{"norm": "rmsnorm", "parallel_block": false, "batch_size": 128}
Rows from block 5 of a small image classifier, named by matrix and row number. Rows with one number belong to one neuron. Each number is 50 + 15 x the weight over its row's rms, rounded and kept within 0 to 99. All counts start at 0. After the name is the row's rms in percent of the matrix's.
After each neuron's rows are labels from the 100 images, of 14976, where the neuron reaches its highest value: "responds to" is what is common among them. Only what is clearly more common there than usual is listed. The data: drawings of small networks of dots and links.
# fc1: MLP up (model.blocks.5.mlp.fc1.weight, 512x256), inputs 192-255
# fc2: MLP down (model.blocks.5.mlp.fc2.weight, 256x512, transposed), outputs 192-255

fc1.391 115:51 55 44 39 44 67 51 84 20 46 39 33 81 70 21 45 32 38 67 56 45 38 58 72 68 41 47 38 40 36 71 55 58 67 21 50 81 64 67 49 70 73 57 63 71 60 21 42 73 45 55 87 37 64 62 43 41 73 51 35 47 51 40 68
fc2.391 114:53 28 45 43 51 46 42 74 37 49 51 51 55 51 57 57 50 43 49 63 68 48 52 52 52 58 52 46 49 53 47 48 36 56 52 50 60 44 51 37 49 54 20 59 54 49 47 44 67 52 56 42 46 39 51 45 47 43 14 61 45 45 81 24
responds to: five dots

fc1.283 045:51 51 61 75 59 46 37 74 65 46 71 41 46 54 48 97 54 50 39 30 66 43 30 53 19 40 64 62 41 75 20 29 32 60 27 64 62 47 35 76 39 37 48 59 43 56 57 54 51 43 56 47 24 13 47 29 59 65 47 36 74 39 58 37
fc2.283 044:45 40 37 60 42 49 79 38 29 42 46 45 46 42 51 30 52 48 59 74 72 48 48 49 47 71 47 54 77 52 59 44 63 47 69 33 63 54 45 38 50 58 64 59 56 50 53 62 40 85 59 83 33 72 54 48 54 61 50 56 51 53 89 26
responds to: laid out on a circle; nine dots; grey dots

fc1.268 068:41 73 30 66 40 57 29 51 49 50 51 51 58 27 43 33 42 31 28 33 39 66 41 42 64 59 64 40 66 63 55 50 95 68 44 60 43 53 50 34 57 32 22 46 48 59 59 44 73 40 24 44 70 60 56 43 34 41 59 71 34 60 31 61
fc2.268 081:40 18 54 85 61 31 71 57 57 48 53 47 49 53 65 27 48 55 99 34 65 52 48 63 51 56 50 53 64 51 47 53 23 34 65 60 39 31 49 37 67 52 75 26 51 50 50 62 06 72 45 41 34 69 48 58 41 52 59 69 45 61 31 51
responds to: six dots; black dots

fc1.488 082:85 48 81 57 29 53 56 54 76 72 50 39 65 34 51 59 62 60 18 73 28 44 42 16 63 33 67 76 65 47 42 65 74 50 56 25 18 16 51 35 51 50 56 71 45 65 35 50 56 59 48 52 56 68 47 02 47 54 63 16 62 26 44 40
fc2.488 086:50 94 46 16 63 51 35 63 37 49 54 52 49 57 60 16 51 45 62 23 61 45 53 56 54 46 48 49 59 51 42 62 44 49 49 74 50 40 49 39 65 49 37 30 38 46 46 48 76 43 63 49 42 57 55 48 54 43 36 35 36 52 76 74
responds to: nine dots; grey dots; black dots

fc1.472 125:61 38 67 74 57 58 37 33 73 62 56 69 53 55 65 39 64 37 50 58 34 55 48 61 58 54 41 46 27 39 38 62 54 40 38 46 57 45 46 64 63 35 29 69 47 41 63 73 77 48 39 48 50 52 32 71 45 62 64 66 65 60 38 59
fc2.472 115:50 87 27 56 54 56 84 37 65 52 51 54 58 49 44 50 46 50 59 38 26 49 52 45 47 62 52 50 39 52 52 56 46 31 41 51 38 69 48 48 38 49 49 23 46 53 51 47 48 65 59 45 48 51 55 52 55 53 61 63 56 48 44 57
responds to: laid out on a circle

fc1.343 149:34 63 53 31 54 47 24 45 69 55 69 56 32 58 55 44 59 48 29 58 46 72 16 29 53 66 62 45 42 63 87 51 51 55 43 44 40 45 50 35 55 40 39 69 62 41 51 61 41 74 51 47 44 57 51 39 33 50 32 42 69 48 35 29
fc2.343 143:51 48 44 45 31 47 52 54 52 50 49 50 50 46 54 65 54 51 40 36 71 55 51 57 53 55 49 52 33 47 49 49 85 55 55 58 78 44 51 51 70 46 56 69 53 52 39 64 50 28 34 43 54 46 52 54 50 42 82 23 48 49 78 69
responds to: six dots

fc1.206 109:24 52 66 68 49 52 27 43 58 45 68 36 54 99 57 52 44 52 56 57 48 54 44 47 50 48 45 43 61 29 39 61 39 58 50 33 37 55 51 46 38 47 47 71 36 50 84 39 41 33 51 18 24 29 34 40 30 44 43 58 65 33 61 65
fc2.206 099:48 49 53 69 30 50 78 31 62 51 50 51 52 47 47 53 47 60 00 45 74 51 50 49 58 40 50 52 62 57 52 38 68 49 56 55 48 40 46 50 40 54 62 40 68 51 50 64 88 60 71 66 47 42 51 53 48 63 53 62 56 54 32 37
responds to: laid out on a circle; grey dots

fc1.214 123:55 43 62 31 62 27 47 36 56 35 50 81 70 64 39 37 65 47 40 60 43 32 57 44 50 45 61 30 35 66 31 50 71 46 58 43 55 54 37 72 55 36 37 43 72 35 51 31 63 34 56 51 32 20 62 64 59 62 55 32 68 56 22 61
fc2.214 131:50 71 46 65 39 55 61 45 51 51 51 53 54 53 40 36 39 47 55 66 45 52 54 48 53 42 51 50 60 52 56 46 71 58 18 50 16 71 52 45 28 58 62 50 45 49 55 57 57 59 55 55 47 46 50 55 45 42 55 72 55 42 45 37
responds to: grey dots

fc1.120 048:19 33 50 62 44 52 62 41 43 52 50 62 67 52 57 64 48 58 50 51 51 28 19 63 20 36 39 55 57 33 47 37 18 57 64 59 37 72 48 36 47 59 44 36 65 65 86 42 46 74 71 63 44 63 31 64 59 53 23 74 63 36 41 49
fc2.120 042:48 37 43 09 27 40 79 67 64 48 54 48 44 46 59 55 43 46 69 48 46 51 52 65 51 58 49 40 58 55 62 54 45 86 52 27 65 56 53 61 58 45 50 39 46 49 14 65 56 46 57 51 49 51 48 39 51 50 40 00 46 39 39 44
responds to: laid out on a circle; nine dots; black dots; dot colour: grey

fc1.249 103:48 35 44 90 61 52 49 71 32 33 68 55 59 69 62 42 54 63 60 61 46 43 73 58 57 99 39 18 78 55 53 43 52 71 70 43 31 61 54 56 43 66 36 48 73 50 53 36 43 69 50 48 52 37 23 67 79 52 42 62 52 46 50 52
fc2.249 122:48 40 47 71 61 37 49 15 18 52 52 55 55 48 51 48 37 49 27 60 62 56 48 63 47 58 53 49 51 48 52 47 81 19 41 36 87 29 52 49 49 50 57 38 48 50 34 69 60 44 67 43 49 41 54 56 52 49 82 79 49 51 61 57
responds to: five dots

fc1.500 076:54 27 62 34 48 57 45 40 78 87 73 54 43 41 75 58 39 66 22 30 72 24 45 45 45 66 50 49 56 49 27 74 61 82 99 42 99 54 59 48 20 53 20 47 44 70 26 62 25 61 46 63 53 54 55 52 43 70 62 45 53 46 45 46
fc2.500 088:55 99 54 51 44 52 70 16 56 50 55 51 48 48 35 52 53 45 71 58 59 44 46 52 44 41 50 47 52 50 49 44 48 43 45 80 41 51 53 55 35 53 40 52 42 50 64 31 56 36 59 48 48 47 60 52 50 62 34 51 44 49 56 76
responds to: nine dots; grey dots; black dots

fc1.107 164:37 64 48 64 43 56 65 43 65 36 56 40 75 37 74 50 53 58 51 63 19 59 58 41 33 37 50 80 46 75 66 47 55 45 57 78 61 68 39 61 42 45 39 26 30 49 73 45 54 51 56 64 47 63 78 51 56 34 77 61 72 65 21 09
fc2.107 150:53 23 39 51 63 52 08 73 31 51 51 51 43 49 43 55 52 51 24 44 87 52 48 42 56 65 45 48 60 50 52 58 35 24 75 45 70 40 48 41 49 52 37 84 49 48 40 51 31 57 46 63 42 62 53 53 45 51 33 31 52 43 70 49
responds to: laid out on a circle; nine dots

fc1.345 028:65 90 46 53 46 25 60 49 49 19 61 60 70 37 70 76 62 40 70 56 55 34 40 31 65 28 50 66 37 50 77 27 36 52 36 49 35 76 69 40 36 45 39 49 54 47 58 62 48 33 46 47 73 56 46 41 29 45 52 25 48 62 59 61
fc2.345 030:43 02 54 34 57 69 43 60 53 51 49 46 38 45 65 28 63 51 34 67 36 52 40 41 56 87 46 41 60 39 43 76 54 53 38 44 50 22 45 59 56 48 75 50 49 51 53 50 39 56 77 58 37 67 51 48 49 42 21 71 52 48 65 06
responds to: grey dots; black dots

fc1.42 043:72 67 35 36 50 50 18 66 57 41 66 53 46 39 62 71 62 62 39 39 56 45 38 46 64 45 50 48 39 44 66 16 52 59 69 48 54 63 59 56 62 28 31 49 38 33 45 73 86 34 47 61 78 21 35 25 35 42 40 39 48 68 48 46
fc2.42 040:52 28 46 77 35 50 60 31 54 47 53 51 40 53 55 37 50 53 82 67 38 54 51 50 46 42 45 54 61 51 37 75 39 64 24 45 32 31 53 56 45 48 54 74 50 49 38 52 13 68 65 63 35 81 47 48 57 66 49 59 47 45 91 48
responds to: white dots

fc1.67 127:38 51 43 27 38 55 51 50 42 52 64 54 34 43 24 70 51 45 30 62 08 47 47 35 43 33 56 42 15 67 61 48 60 66 43 75 77 42 52 49 57 45 44 27 31 73 44 52 50 48 65 63 31 42 91 48 31 18 67 45 56 29 56 36
fc2.67 130:47 71 59 09 53 47 06 50 42 53 49 57 47 53 67 60 53 49 43 46 59 57 53 56 52 42 47 50 56 53 45 44 64 54 53 50 53 16 53 52 51 53 67 82 48 45 40 53 30 41 48 43 46 66 49 46 54 72 71 59 48 46 46 66
responds to: brown dots

fc1.442 111:33 37 31 44 57 25 37 66 63 60 46 47 59 52 52 54 43 55 71 46 24 53 52 31 42 42 60 72 45 59 40 48 59 44 59 52 25 26 43 43 39 47 74 52 49 57 31 41 28 34 33 43 37 57 49 52 28 61 55 54 81 30 79 27
fc2.442 110:49 86 52 63 49 46 48 55 61 45 49 55 47 52 58 52 52 50 08 42 58 42 49 43 55 56 50 49 50 44 50 47 60 68 72 86 59 65 50 47 58 47 42 52 43 47 50 50 82 47 47 59 55 32 54 53 49 34 70 00 43 58 35 87
responds to: nine dots

fc1.430 016:48 44 24 33 79 50 27 48 54 60 65 50 48 60 58 63 39 58 49 71 78 49 48 45 29 51 81 72 59 58 62 45 49 54 50 39 58 75 33 66 25 56 35 28 59 49 64 44 53 43 47 40 65 50 46 44 42 37 52 59 75 51 66 51
fc2.430 018:46 50 74 61 16 42 56 67 47 54 49 44 55 52 48 24 44 49 35 17 00 60 57 56 66 64 43 56 58 35 34 46 44 60 47 20 57 53 47 59 58 55 19 66 55 48 66 77 17 68 52 44 57 62 52 65 56 71 35 40 46 44 29 68
responds to: laid out on a circle; seven dots

fc1.320 014:70 59 70 57 30 58 59 62 37 49 37 51 52 72 63 57 37 36 74 46 67 22 26 73 58 57 58 63 33 59 74 29 52 50 69 85 30 38 64 38 31 36 52 89 35 43 52 49 41 46 36 56 48 46 31 31 43 47 50 27 45 75 44 53
fc2.320 013:58 49 25 55 60 21 69 35 60 55 46 40 44 40 44 36 69 52 13 41 28 53 49 32 50 44 46 49 32 40 44 55 45 60 28 52 59 49 36 47 57 52 43 25 58 53 34 57 71 45 58 72 46 54 50 51 43 39 55 81 58 30 69 30
responds to: grey dots

fc1.281 159:37 56 62 49 42 42 56 54 47 62 73 34 28 57 50 68 56 46 49 52 49 63 59 41 60 74 35 51 65 56 29 55 66 47 71 39 51 31 59 50 24 44 45 68 46 34 62 71 22 50 61 47 63 58 54 57 46 61 62 41 70 53 53 34
fc2.281 170:52 85 46 89 70 54 50 71 69 46 50 54 48 56 48 54 49 46 21 34 49 46 52 45 65 51 48 48 48 53 51 45 28 40 60 99 54 64 47 45 47 51 64 64 46 50 58 36 68 67 43 50 45 64 55 47 50 45 30 21 45 55 75 75
responds to: nine dots

fc1.399 127:38 50 59 88 34 36 61 54 31 50 85 55 79 51 35 40 37 29 71 21 32 44 77 73 80 45 54 64 52 33 56 52 29 64 60 71 68 51 55 59 65 42 45 67 49 67 39 65 48 30 39 25 33 48 55 54 65 54 62 90 36 25 52 28
fc2.399 133:43 26 49 59 48 59 57 27 35 52 47 56 49 47 34 54 52 51 50 60 58 48 51 48 48 38 53 52 45 51 51 61 59 74 42 37 59 63 48 44 68 53 42 55 60 51 44 40 24 58 41 52 47 50 48 57 51 37 04 20 47 50 46 46
responds to: seven dots

fc1.157 071:70 44 53 44 58 39 58 40 26 39 17 22 43 87 36 52 53 27 51 62 49 76 79 25 54 66 43 34 53 50 55 48 55 23 63 43 49 46 56 30 41 39 30 31 44 58 40 81 60 70 62 49 24 21 69 65 49 34 40 65 44 56 50 59
fc2.157 088:49 76 48 80 47 36 41 53 55 47 47 48 55 53 65 35 49 48 18 60 13 49 49 64 53 79 48 45 43 43 55 56 87 61 30 26 49 49 50 76 63 51 75 57 61 51 46 35 81 42 68 42 59 21 47 61 54 42 64 00 48 50 55 72
responds to: grey dots

fc1.483 066:44 68 53 71 64 36 18 78 41 33 44 36 44 62 61 40 56 28 29 36 55 63 65 52 62 66 40 28 50 46 59 47 80 58 47 22 64 83 36 53 50 30 51 58 73 42 39 46 58 58 40 40 51 20 62 56 74 66 57 40 41 56 34 40
fc2.483 081:59 25 49 38 31 49 89 50 58 52 49 42 48 48 59 50 43 44 67 55 22 56 51 55 40 60 54 50 47 53 38 49 44 77 44 34 47 34 51 64 58 55 67 40 58 54 47 71 31 33 58 62 44 49 51 58 47 57 49 78 44 53 55 49
responds to: laid out on a circle; grey dots; white dots

fc1.80 089:13 58 48 49 45 37 69 35 36 25 51 73 71 28 31 20 63 41 69 28 48 55 48 90 44 62 29 42 63 55 58 65 21 55 40 62 98 74 48 30 58 64 49 14 58 58 51 45 36 64 62 65 56 61 66 52 39 48 43 67 34 46 41 42
fc2.80 067:51 29 54 28 56 46 31 50 50 51 46 41 52 51 50 71 47 49 34 33 70 44 51 36 57 45 52 47 51 54 50 64 69 28 57 56 21 62 48 41 29 56 52 87 42 51 42 72 68 40 45 53 48 41 47 46 49 47 58 43 55 42 51 70
responds to: black dots

fc1.134 143:60 90 50 51 69 65 48 50 44 45 50 40 50 76 32 61 40 26 34 82 61 59 29 49 54 55 66 64 39 34 87 68 32 43 44 62 39 36 46 23 35 47 35 56 50 45 43 63 57 60 35 42 46 61 68 52 33 48 68 33 53 42 41 14
fc2.134 140:54 28 56 39 54 40 65 49 38 53 49 50 52 52 60 55 50 48 33 46 80 48 53 64 44 38 50 50 53 51 51 48 68 03 31 49 56 75 50 56 55 46 35 61 44 47 54 41 72 26 62 39 50 54 51 41 53 39 32 59 50 50 49 30
responds to: five dots

fc1.358 056:61 50 36 53 56 59 14 61 44 66 35 38 72 63 70 61 53 59 51 56 86 40 31 32 61 70 74 42 49 67 39 42 46 76 60 58 73 31 60 52 49 66 49 62 53 63 55 68 61 26 54 59 71 58 50 44 12 37 61 69 29 57 24 64
fc2.358 054:57 50 43 64 59 44 99 40 19 49 46 35 45 43 35 39 61 56 51 34 26 51 55 62 56 49 39 59 58 49 50 62 38 51 40 31 00 64 49 50 51 55 48 52 59 48 47 66 34 73 63 44 44 59 52 55 56 39 45 46 64 36 43 72
responds to: nine dots; complete

fc1.383 142:22 44 59 66 49 51 72 46 30 64 55 57 64 52 32 68 43 47 36 35 66 55 49 43 42 53 32 40 64 48 28 39 53 63 67 56 99 66 55 59 59 54 24 40 52 52 52 43 39 49 62 61 48 74 38 14 73 56 38 51 61 44 60 40
fc2.383 149:50 35 58 10 60 56 17 51 49 48 53 50 52 56 45 30 48 49 38 45 57 51 46 46 46 48 49 44 47 54 53 53 52 38 47 74 00 33 49 51 48 49 67 96 45 48 63 65 24 49 50 42 45 35 50 60 46 44 73 65 52 54 55 87
responds to: white dots

fc1.162 154:19 56 50 60 31 50 67 58 36 60 52 65 61 54 17 84 73 41 38 37 55 35 62 50 71 40 47 62 44 45 48 51 35 56 53 41 99 57 48 48 50 82 55 43 25 69 55 94 48 85 65 64 40 65 47 43 33 62 50 29 39 55 47 30
fc2.162 150:50 63 43 16 55 52 61 58 63 49 51 55 48 49 60 46 51 52 57 40 63 53 50 47 49 57 51 43 54 51 52 61 46 49 65 29 86 36 50 43 48 50 72 98 48 53 66 65 35 47 48 59 47 56 48 54 53 36 75 11 52 61 99 60
responds to: grey dots

fc1.22 090:41 51 51 69 23 21 60 29 33 51 37 33 62 28 39 45 52 39 52 34 24 49 46 67 54 66 33 43 56 54 31 43 65 65 66 34 50 50 47 36 56 48 41 76 40 60 48 41 65 21 57 38 84 63 53 43 34 24 42 36 40 48 38 80
fc2.22 112:55 44 67 50 70 50 34 69 49 47 48 49 43 47 45 61 49 52 57 24 57 46 50 58 57 60 56 47 49 49 52 53 58 35 55 47 34 44 50 40 68 55 41 33 44 54 57 56 53 50 33 58 43 76 48 43 50 59 88 99 45 48 31 29
responds to: six dots; black dots

fc1.499 124:42 68 55 40 34 61 38 61 30 51 37 28 55 40 47 54 64 57 46 26 19 41 57 45 50 27 50 55 60 36 35 71 39 61 50 55 83 62 47 31 41 42 61 61 58 38 75 55 58 66 45 55 38 99 61 39 41 67 58 40 55 46 59 33
fc2.499 110:44 70 68 49 63 52 40 54 75 47 48 50 49 52 43 59 42 52 31 58 91 46 51 62 47 55 54 50 55 56 47 43 54 75 63 99 14 33 54 54 39 51 54 47 54 52 34 42 33 48 45 62 56 29 49 48 54 52 43 34 45 35 19 53
responds to: nine dots

fc1.102 080:31 72 60 48 39 69 45 53 58 56 47 70 89 76 41 60 63 43 50 35 69 34 88 49 56 47 41 54 47 64 59 32 34 40 39 51 64 36 65 57 60 45 82 23 47 40 60 50 71 46 53 62 45 34 71 25 48 52 59 46 88 70 24 46
fc2.102 068:55 34 54 00 72 62 53 35 43 51 46 50 52 46 54 56 53 51 21 40 41 50 50 51 48 66 52 54 58 43 51 51 31 48 76 50 54 56 50 52 46 48 47 69 54 48 48 54 53 30 39 39 47 60 47 30 44 59 50 51 51 52 69 35
responds to: black dots

fc1.229 090:37 38 89 62 39 47 65 53 34 40 45 70 53 62 25 45 59 37 37 67 41 84 68 47 65 82 45 59 75 33 67 60 52 61 38 55 52 56 59 34 54 59 49 63 62 45 51 22 52 77 25 27 35 70 35 75 56 31 53 32 34 38 58 30
fc2.229 109:41 38 36 78 46 56 00 64 53 51 49 60 37 53 60 63 45 50 63 49 56 38 51 43 53 39 51 43 29 60 47 52 70 56 48 18 63 46 48 36 66 43 62 20 46 49 41 77 66 32 55 68 52 53 49 49 48 69 41 76 47 51 47 53
responds to: five dots; laid out on a circle